Weights of a small class-conditioned spectrogram flow-matching model.
Data: 39062 training examples, 32.9 epochs.
Rows from block 2, named by matrix and row number. Rows with one number belong to one attention dimension. Each number is 128 + 24 x the weight over its row's rms, rounded and kept within 0 to 255. All counts start at 0. Numbers have three digits each. After the name is the row's rms in percent of the matrix's.
# q: attention query, key and value (stacked) (model.blocks.2.attn.qkv.weight, 576x192, the q third), inputs 96-191
# k: attention query, key and value (stacked) (model.blocks.2.attn.qkv.weight, 576x192, the k third), inputs 96-191
q.100 093:109157097097092118159133103141135152180173145170113153119153092116126130148124140126114100145140136132128120135074107089128090093134134102102141122146119107156134156098121125137126080107141107191146143163119146130138133108094169125174109120127151134116166117138114169114165118108136152112
k.100 091:186145093128133089123092116136128153135119118157145166145142125133124131098117120127088142117125157133117134140095144081184105149123159150194107101172106095113103136191149109126156134115119130187136108133118147155120117112130165094127097130091119125100167114148112163143151156159145140133
q.101 107:120126151111143167142080126167175123124153143158070098121116120144136132117133129166130123074144162116123179167145118084094089105139118113117132149117130196118099131118080149104067156134099112168133145120137156147122150091141132104118155114138163140111140126123132142144112110100095140118
k.101 109:133149131126118169126102173172214100122104157148144088132110129177096126105129133140110128133100131122138118131114147144097133144122131154105136130149113161094136138097090135156110145144075123135132085137133159113145087110148146110094116096134155146116111161130142148136134121152107110127
q.102 112:127155127083133139144146173154134094134110129146107162135126120125178127123126153141109130123107159119131123102131119103192094157132153104140119121109127130132115167070158127145098142142153131065104103122145131162126106127157128182151154091136136056089129130118122160130120126158133143141
k.102 109:129147083101123110135070139141148102120145142110128128137126163052164125129149114139101124141131131126133129132131167145124150083138088150071111130129114149108090186089123130119101123167143154133129154148121160096098091112143149130132136093126112142096169122133123125104119136157137127133
q.103 112:120132156103146097127121135124120131098077168107126083162131185114151133121127134124158110104156130136124131151143096160157158079134158148155123144108114121094108129156106088109067121160106119095138100110130133153106147086066156151115160104126125163131113128161115138101119144095093105138
k.103 112:136122173132136135135101137161129126116117108107121146093112134116140142125133137148178129157141137143120121164159139122146108134148156105100119121101113133127147108144166152101129142123112180128150149118137141094173135123088117106187150112115153141110097128157128102109146136122069093139
q.104 107:169112137119131155143131104126172129136144110120141118129141128125123122106105156189165126112118072143136098090099176091092084141159103130125142120121125147124131136123183092139157153098156116110087108145127142185132112091116100127130151104112092144105112120151168162129144098143117122148
k.104 116:126108166103116090144121160157104144141128114126114155115117129158123130125084140099179140136120125120137181114113162107099149138134082113100151121122127097149119151122160083120139100109155107138107110127130098119128112120112092118100112119159111127104088126158121118142147122124187112127
q.105 107:086101145111172098101048118104108133107092114103120127108109120158117133114130087131138130115140153130132114123123185184142088137124138105140141101134148120153144166147117128140141130144143096129123108133153132110120090137121150100114128131140125122116168132086107129137107106085092102116
k.105 106:132197107091152118127113104108112145129104105091132130116108122133114134090106123091160130121132151127157147111190060108137128115126133163110139139116109144124122151109107138107174090077133098123122139117119106097115088168118105130126130135172114143136143128113126088153093097132106126107
q.106 109:054137107106082112144095138140159125127134116116120151146117099168139110139157127133127129165115129113138118164087130171094127142113157140087137105167109160143169150148172142152111110148160112107156160121111109140159138165128120140165116131122079101164120111136093115144148150158143150123
k.106 109:110156144151130115137122132117102142168171136115104166155104154103091143108109135122140115159137138126131092145117104087128164121133123146119136125142116102177151134150138138127183123125142112105140148120144106128085130139175142133145142151137066131141108133136139078129123128130066121112
q.107 117:124146099097112118158132146098100171147086115160095167177152135119159120127130145137128103114143112143128142135134161144170135069130129124075100148110138111123131122158077124146139103113150132102148100110170110112137086113127150183107147101127115099175135104114099078140167097137106092163
k.107 116:123108122082139120125093149146097185125133146160119127112144101070131116115168132129139132151130106134109149129118119168157103180130177167125122106120159133112167131159133154128106074125114127104135113112119174117118094104171158122149122089106093116101134120102171140127088088138178120141
q.108 118:143101113131125097114153170121135106111097115156169145128101153156124102120112134094138128137129112118136161138154147161127179164141174172115129124156118151113111110129105099090098133150162143044145138123170080140135116117122100108092155117114167110147131135150091116129131125151122140181
k.108 117:115104131155165130122121140143090120137119155150133120151122108155157121157119142130184112119162110132103146141135129143091188127140158158154121160121113104084141076103170117148118134112132099087146157134133127097128103117108158112147124149109146124129126134118129118091142137143081102137
q.109 114:118121072117139154107155143145146107104163147139082147114107153083126123150117136100098150141108077133126134136146086088142150185125132141100140127139114142107052124072097090100137136109103115069101196145137136121118135104158135126134141134099166133099131141161142118119128084112132121134
k.109 103:078087080146132126148146143157106114165137160161137178146121137159125132184135156156096115114142112127110150168117143118118168129124151103134124141157123135122099093143111084134145119118153106085114119138128083103125097106102116103104120140111129135126126124150122154136117146153167096119
q.110 111:117133097133097119166116137156133162114106189173148118176169163146117125162121125153123119125103139123116110166134085127072174145114133120145144131115147136134140130132185086133118177142095106175173166135111142099171084186118182113130131155136113121134120148156122151128097155121114155137
k.110 112:114140151198131128101130125118170131099111111152129138178146153117124115133140143158071120110092117126118098147101147116118151116122143125127111141125127143100126112099105112142108159154101113084147171128116146139099155128117188125104091156073125115114168134145169137101171142159111144126
q.111 113:134123147111134181135107153160133173122101125085166139117157128137142130112134140132147123157115160126126135119117136157138126123131135126163122142112116108110135127132150099142107122129131161112142174133135143131094148207188151134105130097103139115131144147092090128137114145152107129144
k.111 112:137106145161100091136150131172119154113108155122155128145156141103177118120111134093129135115166132134124128145143119139127104110133097149125113116105089125114153142120084115105108144148164150117147128137127102134132164139160139116118131090127144116124144128103120109073079129155088140136
q.112 107:078111132137087123185101098119111129095160181137121144127133171098131118149113088161159114123170092133120085104145116109121167163132142124150128133142131117104104134128162131139138165127106159162149078122143089083147081102127128206133164166144117150098144136094110117118104118123125120122
k.112 103:146141165118162147100130121146146148170107074133152139144101117092078144146125114139138135149203105133133144079099121149144150139131153150087146143134175124160127136091126131143087142139115098153133154126125071135112148128125093106113147122147134158131144160140121130122171163121161108145
q.113 100:144131154149121113169141111102101110114148102129098183151123074103127114087120123106153123133104128129130105118113151113101140124121126145112122137140151096140125146149207152166183142113109104121119119104114138117150126190151112165169155157131125102128124149136140151117106141131172127113
k.113 097:165113158110133131108142151056121078135121134130135123141095137067136123133137122150128135105125135123124133121132154151113107116111131110112131117143206114170109157126143158203097121170140126142128121127128144144103131140136134143143144161161114127120149143156139125130150123102154135157
q.114 102:081122101148121135158128143137121124090167076114072073086143168160179145161137166096122107149126147136116117106119139122097161113147133079132107139160134090130095136151120134178114128136104133108154159136173138111131147117121125135067151135118108152161130100148126129113118152162138150165
k.114 105:131122115113121115143107162167127126138111142115097096122107100151108127109124113119110137102123095134103142137121145126156157159131135092162123118114167127135141133099132120134080160178110170108129119120111110143143173098160163135098115117154128162098122138170139140097115121175218119142
q.115 092:127112114130127084086128130101150125153116118102149135138112121134128132151169091088113137090101141136114119163135165196133085140123083148118153125119153165153197151113138133114126105121103083150138138114073187147135139149091114121159140127142116118139137145173157151134118099143117137098
k.115 094:095167117132093100106140125038156132157126153154101154127115166160132132175145147074130135109110149123151110139143118124107107109130126123142113110096125161146116109132117149178156093130114120105144160128131125126122122127138083147116108162107115114150166101128158144156110093099058134111
q.116 111:112096140162086111151139167126118099091167099148097098138108175145162142150135161087123108111094150125137156139145152124122139111150138155077106133109141109136115108124136112159158155092120141094156102096168130147084128103091130120105132108131128149183157103178141143128111130161121141158
k.116 111:143091125092100125143082174122150105171113131134137092093067126146133099110150135141154129114111117134119140152129127102115154114121127139097126135077145163135130114080148124143085103154121173107154131142098147123131132140168135152124108128116139147117102106147150138118112152111209115127
q.117 092:131088137128125139164169137164121144135129106126161078123126180105112143117144128139149108115116154123141131139125117142158130147134126128167142129105141123089114128134059163069093119134103175105114134110129137121107128136026147116095134117155115150112149120147101141155145169122170140131
k.117 093:105106159136117129166135148183177099157130135133132108114125157165131129118105118105171127178128127127138115140143111113115118114137131118147132111102113195124138116144104120094104153142122174138132134140113128157154134163078092153116115101143093115128114145112116161117110158130152123102
q.118 114:115133122094127138143122137143140171116098123107083103106141132131186134160113098125109118081066150140130131120117097165137151083143105135146126137142124137123144136120106097134134091129131095140141132164106104119113171100151130190157092111150160144147108131148125073122127136118117101124
k.118 113:105134099138151110082124178161139159130132138108107112124147111137146132125123109114082120106139138128116142133106094134193127165123140110147135122131160085113144146094129099172155126160088172114117127123151113137157149071109141153132119102133187108108118138145099106127098075141156129160
q.119 096:157082124154079159105105144128142124131198124138117174119085123136138118126107071142143137110150100123141133129147076136150161196115145182078144146139123127142142117104120088113114137118100125101136104145135087124122149120140137135154155144103139134098132115124126122126124148147140189124
k.119 094:108131115156158147094116136119162106130112134147168105194106109130143120115160102146111124135203119122118079099095107133108201141113127153121146138103157124086129133083140112151069105137117149088118144145140105130124108104118186150140140147109164088133171132129110141124106159132121130150
q.120 114:112147135102159141133136143120103126108139128137152146161129136109147140118127095158136098125084166120129132069181133154125115194147109103108130126143119170112145143133123124105121115108144143086118115088149088106159163121109156112190128109144138107100131130143106151155173156079129144132
k.120 115:062180124085149119115159113134147089146124108103085097151104182110150120078148098119119151137184143130131114118158118124129152157119115124096120126133125167097153117119103051099092102141117154135138130133113097105120098138129155136172128108114095117105141138142140124144140158113181163141
q.121 112:162139138103085163142131136141118114184102168194133109090151140138139125171126142123137108135139163119142144126123132094140138122126126124084143115136118146119160147142106087094114123158157078181154134126153140103112186117081109105127137116125097141103138134147123138134088108146119171122
k.121 118:151152150145187155103096126160100129126127133161151109119140124167121133088125151100153130171139149128124134148091113097100170103130094149149116139094086113153170109141141124111152123137121101126150117126133122117093151132146171124113134119116154103094135135137088129122130098165120139126
q.122 107:074113113117092072176116166138129098067123129143146124151167161117135140176140115134123109082133149120120162141147137166110174102116144131100135109139122116107089146167141154109116087076142141133157122137125115096114098133117153145117095098120129130116153128139126152114131137091155131117
k.122 103:142132136106124111132159154118107148144124112117112102106089160174114128098155146141069120139152167139130089150155129107138102118131169147095126142151106148190128101141131087111151117125160136125174113129131109147094133148161136109151149113135140098099117141115116149140137123150120111124
q.123 115:114167125127107149073103123126180147138129147111145189088170120115142125159146139127140134102163142121143094129133087147143114129110121113120135126114118140136125101126120154151108113099103114162118159142121130144126147176162162102181126101138105110087118111108132166136138178113085147120
k.123 109:127144133134096131128137119131153161116141123116153141154142135114130135113106147113093115093148177118146078131105137122147109131134097123119129126147079101168130109152101123097191160098153131130114123132107134148140141152123145158138140124159125105122118118116070129162102132121023148118
q.124 102:126129081115137168100138102099118116163058103127131166121126118125113139072132126167151121141143117128138121119150153125101133047125139128106143139074113141134084139196092179137143115095127120115083167128130113146113141173100123148124135126126128133080093125093141112141170140129120136140
k.124 102:089146135132148125147126139097166112157120111122120108150129160130124126102139138121125136127116102129132098140129159172131133123127158154134136151119126129134137118167131135171131102129139157136105140114132189109114111138104163116112148121159119115113106120042128145138150111132051141130
q.125 104:142115088074142104139131131119130100134136142132110172121088113112134116134127118151109117066125131136132147118133169082134127109132180100091120126138096144125062115107086157091098111112115170109137087136145121148176140080127117148107134107134121102141165143112103125124141118126115120142
k.125 102:157131104125096135120146117144102132130107101148146107098093112140133141128122159138148117132137145137115083124104113139112136148143174146103124123131144094133105101117127085125171131116114119133147106110144140105145055109169121095122140071165101175175153154111086168130140136129068107128
q.126 118:180092154134147132087153129096134141116101132125093159134101122114104126120132111099140163092134113125152118151117148070143133124115078115116139124104141167143108088107142127132142192079100119153076086129088133120142075133094130174160126134122122181151136112146148135120105116074113122102
k.126 110:141074138141155164110096146065154173120112101175142126137119104144138124167120166123192138071105134118135112132139144105134139152123121116087144127154137175131077122123139163145121176126127166109098110121122149151149111144105114160169137156104097148172130128117107165157131125132073114112
q.127 112:155164100107135135135155086131115136144068187144170146119144157099114131159121134103097118088145125125117132126157139128130133097140122129129139133091138133146076084148126164063125111144118143155141132140135107127151110086153148129117128119134130085114132146135126093132154150123117116128
k.127 111:099113116163133105120130114132174112101138089122100154127177155110153129156128133152068137115134129125129163106085144162168133112123134114116154128113138123114116103123126127132090128136085130120115128133129137119154144078146122116077093087101104183112121162084140144122151111128175142138
q.128 102:151090073124132106150142128151126197114136129131135146152140091162103128174077123137099135093156114130132095091123130138129099111124120131105142136120125101140095138122126145167113129125158097111109140120112088155165151065106101108078143134115152128128113117131096159142114127126080106145
k.128 106:140102083124141146096140107147109187137126144117163145110160075144140151166115120130093142092157095126135084094117120144150116140134116146156133129138135109164116119090164125128118175095172093129114115127138117155136157075126111158118139124113194117141117124139131131128125094121093109149
q.129 100:109138126230132089138139115170125106103108153140158144176145145157138118131100124116121135085128147125142103117105129136156195138122140149114137150092128092154139146135135082156129117124108077135125123134119109117134128112126133159076119137127112131109146117150113143119155127186104118125
k.129 103:107149090177125092097120093153173102121113154128136187102133109137170123138104122115163129088139110124142113136089162133103186123120108126119139124130114098143124107093130088149101122139108057100131138148126140133156103081140196148108137141128124142123154142157152148113115097162093120139
q.130 099:091117150123137141118137099092136142138147126148092115092112117155112146154131188147149143119130125120129121148132120110160139154127122141071156126125139155141103132099150123116151085127150154120075096130122122093147085143133168117121122149129116110117122125135156125137159112118105124112
k.130 100:115084143107141139111133117105094121140134119131094110117107139141136130139132174144168141128084118120128121169139121116121153121126087120045131118130145139169112112117145086126149109097135162112087100114125127133150132105132139177149124161122090130141119118145144105150129117092114086136
q.131 099:128127109147154149122133124152170122159104118147178100164116139129109137140130153171120158150071102120131079116118108129133185135124140152136136135148109130102122100095116064155116124158127136111098091139118155130142120138127166147126148139127142160143150111106129142123171188154099141146
k.131 104:133103076148135180108124103162094121164154113135142068138089146149095139105123155140089128142085098125132093137111108096117180116131098134132137117127140085126088111106113058133115155123099134095110115134133142107138136109113179128139154133108132152156126107101123141137182185147041153127
q.132 098:117110160100129141104102120080099116110071100187150129085101137104130137146133131125138133086096108117136151097153125163084128126130114117102133098104117147131133132171143163160153117147110136151114164101140132114114108139150115162132099155131100138085163143153109109148180140123127106114
k.132 105:154123166125131147125119115052111108130123119199124127102121119112115132119132116106092138119105133134113119124110136103061110125136130108088116132119157136109142116124149205138144127170110110147098135112116160090107083154112097123132142144110118150118167111154138138129166120118178090124
q.133 095:132120078133144123120105174158086158158130138128141119144095139143136128125120082132091132142109134132161147167160134131111075115134175121136095121167122111145109155169121105105116167129125189118162110126095143179120142104146145130120130116123144112108107097144150136098116103137134115131
k.133 093:144143113150151085107108157140133175168118124122105154153121122101143127113140103122156117182109132137126151154131105106149046109129168108143099113109142143155125163144150137109129153139125141159130088115120117133086123135127162123120117115111114164123081122148123117120116097112181098139
q.134 115:116097117122134127099093083097093102087159134125108093143120122100161129106132147185105122112151133131136142113110128099163125105135112103111116129150130139127103138167160132119120105187120174106138155119123138142148099147094130099124137124122102160174144124146091129101138178113144144134
k.134 119:143109145110161113119132103086091107135155108136116135173136108107166134097129129133106126138153135132130113095128141094200150161134136108107120125157136123091114105163157147108132139193150175099122120108132124132160139127110154160193120117124102153171158105151101148104135180100138132126
q.135 098:114131119109184124095155131135118126147132129125096131172152093160114103113136116119146124177132094123125121112078110151148170122135164113134132122130101056159132126108128134120112089102102087088195133115127140147116185091102145121090145095140173099165132146104111152158166105130145155124
k.135 105:128157165157154162131157129119113120139136106168149110150133142197096128127132132152059128148129104123131130068082118124128171115129193143138135140121126102152157132151142123139150114102114084131158157112141125137113165155150111120067108130144158127140129157119125147131174072131139155120
q.136 101:087144101120081144139130160134122129122094157122098109113121111107156130114103115114082140142100101139131101106154105141081143126131189107086109107122089117091097115146122121134121123110152154114133143130129130119156105102161109160143124136115104132144141105113135115102107166186120165137
k.136 102:090132093138115133131097174118118132105109122128113125142126104126153117091139104128107121132126109132136118116186125136107134143118195091087132107114115140095096110091123126102127101123138165075130141140144107104134112142162137126109117093138150168156098108091153123116096177120109136149
q.137 102:189123155147118121114144167128136163104109092112184155133145161074175144126154175155145126133138162118120127139100181145136100142114094149112130123148120145106165154134112131137120161112133136113139138135135169089144114139137112065139129101138140131117110125128143130135143163153120095146
k.137 108:165115153147088136131093172134164164120134142167175143144140150079115121112135161162158132126107143131137165147090165113137109111128099163116129140144130148148117144105138127144109139101139146121152121129126180139114123088135124083176134109104141118104139112121124109127127151144112113120
q.138 079:132162072160151103152132109127110127110123120142130096111157152150166112155114152125134125130160125126165152149100133143200128154154178150158124114116109087086166103123150077152119118148121166105154122130095166099145121091127177120117166084108124117173148129099120168137140131150132090151
k.138 088:137110103119110088092142120116033109146098119115124144125112111145132137121125143136098135130124138123126200112105073133135123111127132140156132112109138049162119106125168049100161105121088117111144138132121131103164113120089133124150129117124174145141134123133112094152167092106166118119
q.139 098:125110121101120149161091128159145150173137102129132164104114114087108136134137150134181127126104162124122092122130116105127153144132116114060133118093126138111134129082140134143095148178088183108123187109123121160127133096140131136156138144120161138118098128166108105129168140165093119113
k.139 106:102130151113156136135093147108151155131151125110138114113101144105120125166125129132205135116107150129115072136083142116134164167116113092088119136105129134122154130087134146130130199163090152111121141136127113139127139110128086153164152107142113138128098109162099106113144179155080125130
q.140 100:126175154164091147123142139110128057070105160096141124136110111116145148149097120135154131143108153118124146125172129137130107127117113134155152142171151144110114160133101097149130143119093109170120080129144107149148136115061112124133119154133099161110152144133161091125176116106125128123
k.140 104:120148121198105154122137145120119103063099162132138138149098112114135137117125111112146120136079129124124130148164117152101130105132090096145123152152119147075092147090044142135130148166061098162124077125125122137158147094096132132105127182095100151143138142128146113127128149122131135118
q.141 100:185101091100106155157156133117168134109110116087137116138135163101094134154150126159151127116136137115117111176136142126095108093129113146139132125132124163078107149144112125151117152119154103178100072122143124117082115126133164124103138158107130156105105142149143100146108128110105146115
k.141 107:146139101104111147130141143132092126117156148126110112125089152101087146160120161128132131139131142121124149139146131118125112102122047110131129149169125101134077141144104145115135159116133092176116078127125092141094127137171109116146125182125158161126128116112111066158124118081109143115
q.142 092:152186120112129118130136175091105142156146121152132152156131133143075133096147101125124128131118112125123067106134103098136150150121128114121147117127125135162148128138130131167101069134093136164162142116135152097151102140144103126116113143144118150128130123086129106122154103134133111124
k.142 098:122183117141130132152092137085182160151115138119124125127131142144153113110153107126126142111116110121134069130137121124135127145126181135123127146119122166115158142130152136187081119140086102175130147123119126099111132119134110132107136103115119130118132146123161140103143114155079112137
q.143 100:112150143156093132133125138104111126114118125110089119102112116145145116066129107133130099137145177129121145144110143083138135143140135118127144131149125093112095128114107127111118147137104125065117155123141121165111127131122115156161124134104157086105208149171079122139128113176152105154
k.143 108:109145138152103130133140168121098109118132106118146119125145147148131137121140120139095132103104166131132093142113129092128150190134149105098123132170122136093104124071118120117122150132104133093144149116126128127159134138134137130149094155120146076107207123178103145116128150140181120137
q.144 113:139134157112162162113101160190140152124159166133154115121191119100094131142110144102101139109093146136139152109137136132111152128133091193138113123118136146091143144104128139147140155127151129093109088137141138150125132127129153084091109097157155114110177128147141144135151118122098114121
k.144 117:136120113091173184112096138174131151134127144166123093131182088135109138100093146122104131106084098132144182150092133086097157103133076156146132126125121132074165129115108151143156164128156107116113108122129158144110137095115111113095109123124150100113147096110125122157127113142115116127
q.145 098:130135119081112114140163113178118096136129105098174122135105150095099138151081118129127146123133161131129164129117095135118145114137110157111114156121147149108140145071113097067134151142118067122096151127126139103134141173132132161111116135137130225136144135152124134120163110078156132110
k.145 105:125131111114121115133162103191189114121142102097114129092087150084092135123107102121158129127091149125123179099109116132129115115118108138134128134088127153116130139077105117105102159137116125125092108126132132124120097151138104120142123141145112187115119133124093100150145146094181109114
q.146 105:108182098161094083144077140153155163107127136120123156114157159119154145104123121090078142119140140129130100131118140091147137138117106142122122127082152132131100186079087139098140118151182150109082099140136103121168120128130119167098123120103124113102190111160133122140069107121134143133
k.146 109:100161076167102093103088128166095149117119110092144157103169139117143151107131115108085142116103152136130095156134113118150115127133097107129129121063116109155121185080101100090141087121159136101102134146130147128133137113088121170116115136120115103136169116155153132131088138152154126123
q.147 097:116153121113123086148101142102117117153150117128095144145119158140141130162092136107125129133129100128128094169142132101102110079121156077153142128122115098131108126117104102134104110167167124139148146108111131132137159134101138178147136129106117145121159133139115100146164122099123128136
k.147 109:116138118158117097117165133107151128132133107132143140161128160146168118132121119122132141126103121121121068139177159127063111111121144115174125137096126113130100133124140081128104158144148112116128149143128132128122137168105155154152115131129134114112142139146128175109142143158081137138
q.148 101:123112096093119124114101096152129151135078099124141132145120107121107144139135129117137124095138136136123100112117102100135112169118159147118123119121134130124087151079120120084157188088121149104111119114143154145163116142173134156131118159135138144130140113088101165107116142129124120126
k.148 107:130100118082100126128082115125087140130101108134148133115106117149114154122127126119130115075135182125129142120141112096156093150136131118132135126101140110164101119105139130087158156087137184121115122110141158138128117131121132143102134161157106158138149121108102122124134135099122106139
q.149 106:136114150131093125121116119105123126154149131106129111127139132057092157123115167129107127122057121141137134095101146133125103119143123115135130128143135151133130142112103169147129137160158137101145115131138114132092124113130134132122144073119142133116127136096129101162103162149148130106
k.149 112:125139131108106106135074123112121133116136139114136154144144117092092117116098151122080132098106139119125122100133169134116103130113079089122144128161105133115126134133107115180126138180139147109123127132116139120121137131141112128091127091132105127138110130098140130136123157173169148123
q.150 100:104146067098114130141123113140178102174090123109136120170125170171124130134159122150108157110151164132124103146173150151123146083119135120067129115181113148127099126102151137184123137210137159164098077120126119091125096134099120107102129128126142128113088122091057121119141117148127155132
k.150 108:134139071116134133122153109117171099172122156089131108093095139146168125151138127126134142117168142132129103153170146123131145106127122122074116117140117124106083146105135103156135133166135134160090083124133095125097134083153143141154137101140203136107102130080098148099136162151091133125
q.151 108:082058116129125127102135178141136126191125106130164175125136134163132137139132137162107121100120143137121147175114131110137130140129145057179101120120146126124142095150113150133121131153154166087160104130135111117167124150128133161103156153101123126106124112156128147136102102114177119136
k.151 116:129101097149120146122138186134143146149101141163125165122122164149136130180134118123077128089099169126107152159111128086136110150123193068161124129110141149099128121152124144140145138156128142091134128136133124149107158177122120128141127127125137164146124129197127143122110083098203092130
q.152 102:151171121133164142137100129142149129145159139108130100156130120080089102109139113125096111128144114133117127121065112090150164082133089152073118137082132142112185140108123154117119151146119152110171171112133109153103177138128155093129141154127186110131123145143097120131151150162147131126
k.152 103:145159168135173172119092155122161107136147125123115088141121126126079155113121113141094123160165128129118133095105098089136202112136100158133126153087115116143176134126151145155135169170114127149151148128134105137091164135124131086109120151161151112129107145121103068111112166115149164117
q.153 111:170115112180167137141089135126124158173144171149165137142110089126135121146143141161099135154077083135135131161116172116159150136130126162151115148180125097152110165176142158110123138107142140088146139122123138149137147109147177130134143139128128113141094077144151159104108150162133119139
k.153 110:164091126137144130142075127127189147142146147151109154158103084116126129136138150151119131125090055127103102140112135098184155141117147144133130123144114132176104180134165151157122154104126149138144123133110177161122129110135157120120130114139114125149069121157147152092089154165148119143
q.154 100:106110144107119144134161139050103165140169127153110114131132170126144141128129141124126128085151103118140128149111070097120126094126164144127140119145125143121095141140085144148128098108185103135141103145127145158073140150135113134126155134106103113131142143113134127134112120101097119118
k.154 100:111117155127125138105179136073143158124155139150124128173132164131137120132141143135143140130134121127121101156153117120116135100108135162101129150162155138152107146150110127176098080107193116123126103126094128142115079153150135160163113168103091077131129129094125112132120103124088144123
q.155 102:138148138105143110130134108211087127126101123101115162084117104139118110145096076118115115120161143137137168113128167158138120176168121147097096126119141097119163129107134102086129153148091107156145160126114114133148130110154161124104137121128155111122112117198136133112156120102157085130
k.155 105:112143159102147106135115133192105135120130118082089137104096113137123132138097094149141128141132153135130192086105144163129116165132147137120099144110155105127165134094160102087148141119103116146135125119141085111132115124124101108126145112156161133115105123205111095130152106102230096124
q.156 108:132151089156148113144137126093162162096129111157154112108132120078133140159147164163134145127126139116119073135110109106111151143126113162128160137119114172134140130131134119180105099098120119157101159129141138102104148103095111098142140136108074153094157153106137153145076077164096110115
k.156 099:144125100108128131091138113101094136133102109155123142121113133062143123136130136124094138121131124115130096137142112141151152131124057153096155150121114126193120118108117138155126102090088118149112145129143158095140096136132103134150142147107103123092176137103150123154117081107085114132
q.157 099:147159161148110162123150135109141108086135121105139144143112132113150096112144111129118142153116137116137138094117132127203142186126137161124112121119083161113162139172103112097103149116102137177159129120113158142148134164140172119138107093137118117148101135163169178117133121148084145127
k.157 101:135177187143140139106139113148133098105114110114125135135114151130124120099117137142104128149109128133148118121118120124163125136142088129106126137165122100169139148185134126090109108117096151141178139113125159132151133152105170162156136133133118116169086109134152112122155115091079158131
q.158 115:104095107131110113120157123127113118084135086115091148126131133152147129109129142131144117111154124140126108158141085101189135105120145105111127138080123126152162094129107115126140138091119128129155107113112103150138172122152141075189124148145144092097071120139123106105165121130160116117
k.158 115:129131118172130092113187133107156135101109144123130125086160137131153125109132131104177121138168119128131139164112116118156154134129174087116129113108101165164169083162136139115128119105135131132142116128146112133148166112133164109153137156144109130100063129137134124097180135129123123130
q.159 086:108134147140093161133147153091104104118111128181125124120123124143131131111118094135157103107154136138131138139134120147111082129134141095105114132152148131157106114135075168111126147133103132135142132119121107180089130125160094090152133121145081126127114137161149100136134097071131122121
k.159 089:099125146132102118142175130103176136130154153112111142129109123096148116143150121147169116137119137135110096163066135160102098135123160120110130119114121147096148146116108152154140122113091143155097118118112092124111112084193100110106145148109089115154153140112110135126133108120147145125
q.160 097:109134192106128144138130082147100103140163097108093162110145171132097138131112111116114129155106135131143127141120183192108058105123109125108128136198126113153117129124159133084131140086144105108122146134137145094111107147101118176113120118105127098130129143080113101127171158135131088136
k.160 091:122112161114113119141097072141167097126141161134132149120163148150108125134135110166110125130151137133109130127140132148107066128117133122130125120153143131102109141130152093110149165093143142130099146112106158102096132109130117110082115115147146129081131177083118150110124170109162103125
q.161 105:113138156111114126113150101148176120121148157129089130107153156135133157182129129140145146128150173114160108092118164115148145118106089112141154124138137180124141110096115110128150139084133079140084178128137127130104147142126126153101117114146145105143158111146151147172111140115098142098
k.161 112:119118151114121121084136090122129114119149153104093168118126120101102143174113115122141132121151139120143140098132114129125118117124013106140149128131120133117129115084104110100159113093129095134102164137115111133125138099125100150112132146105095127108122102137115114188132131083115144110
q.162 100:151108125101052114141147120071117086107137149122175164131152109090165122081147120129156107114166087116145113153132140126110098119136134127117131119117099163120116129140141150125126135120158129108137163139111123079118123155145066072144148143112110138152127129106125118126142152097098111124
k.162 104:174093130096105070142145133096114090124087142102150180136115138090120105083138152147128116122167162130129113134144131141120083105129114151134111132131148100086109142147126118136140106115125159103140161103124165136156141128142046093122139133153112124151176125111111101117117106104109140117
q.163 105:135132207093125174129107109163168135078145157179151117136147129152092127111151152129145147124081140132114106133138106140133128139130101139193126142115132149129176134196119155122113126155086146121131132132136156130141094105142125153135109082123139164127115131141095163104144108102104137107
k.163 106:181121179089124176138118113163175154126154155193134116119131133151124130133126158121145124144118147128127092138126122130119116148120093107164129133106098132123169122177111174124120134154071138159123094117127163115154118134124130134132133097120090156149139161140112160126125106139092160117
q.164 104:150162138149120126116122122062133109120127123106103112128124127106116147134153142152180122131165113128133176122148070091178139116137100112141127122130147170090183133134157106155129110099150148159132167098140130113139121188117129155173114164126104108143109126139114109123088128122128108131
k.164 108:125114148128137080149096119089124093115135137091128105117082133119130117114145151135210137117165139124118177116182108096139155099131075110130133145140145141096132114093121121116145104100157165093143132116142134083111139184086120117167114196116100135133132125133116081153092139114164107127
q.165 099:136100132169106151123090178143131110133147150138148111144153131123126107160095168138132112146150188136115163101121127086138123107123113130154137162153136110100136127125089106159147174161086137112127130134131139146139138114127134133143117127131128150155136151149135167111131100122149117134
k.165 106:114117124175112133131134178149187125111138143145113116148127118112132121178125154111150114116164140131133141125129103118118164140138140138163126138145104194060122093094080119198124168152107117131114114125135152150125104113150167131151129135125119118140140127129107179120106133130136121134
q.166 112:120118147109134101105076131154129124138121103167147158128129125146148116199114188121151120179148127135123134100128093114109130133130131132140127126088159152126120133078124091112130118136147132141107150128124101143175110116122137113110089095129117122160130143119146175141160141118153119120
k.166 116:105101127117116100104122131151144126134113121170147115135112130130124119157105147124175121152122140128126163105113118111106150143128106136131129138073142152144146131099102080100117151119129164114117118137134129153167118120095097115119115116157091138157127144143125168145159175136180137111
q.167 110:125141076128135105171142134108124127123122168137139165129145114171148119135142118170142130105120096136133109158140148167101152111112191124125134133137121074109134137123152121158114119108098141116112141126133143150144129096143143124122123154121128150148130132141129117111130111123144119142
k.167 113:115139100136134132146130136092085108124151161125126130133153113142142126138158117158191133140119097130121122180123133160114151134128193136138120107129106107138149123111142155132122108103112085089111128138132126136126123090131120126124119137119129115160111129144154120104138123187116128138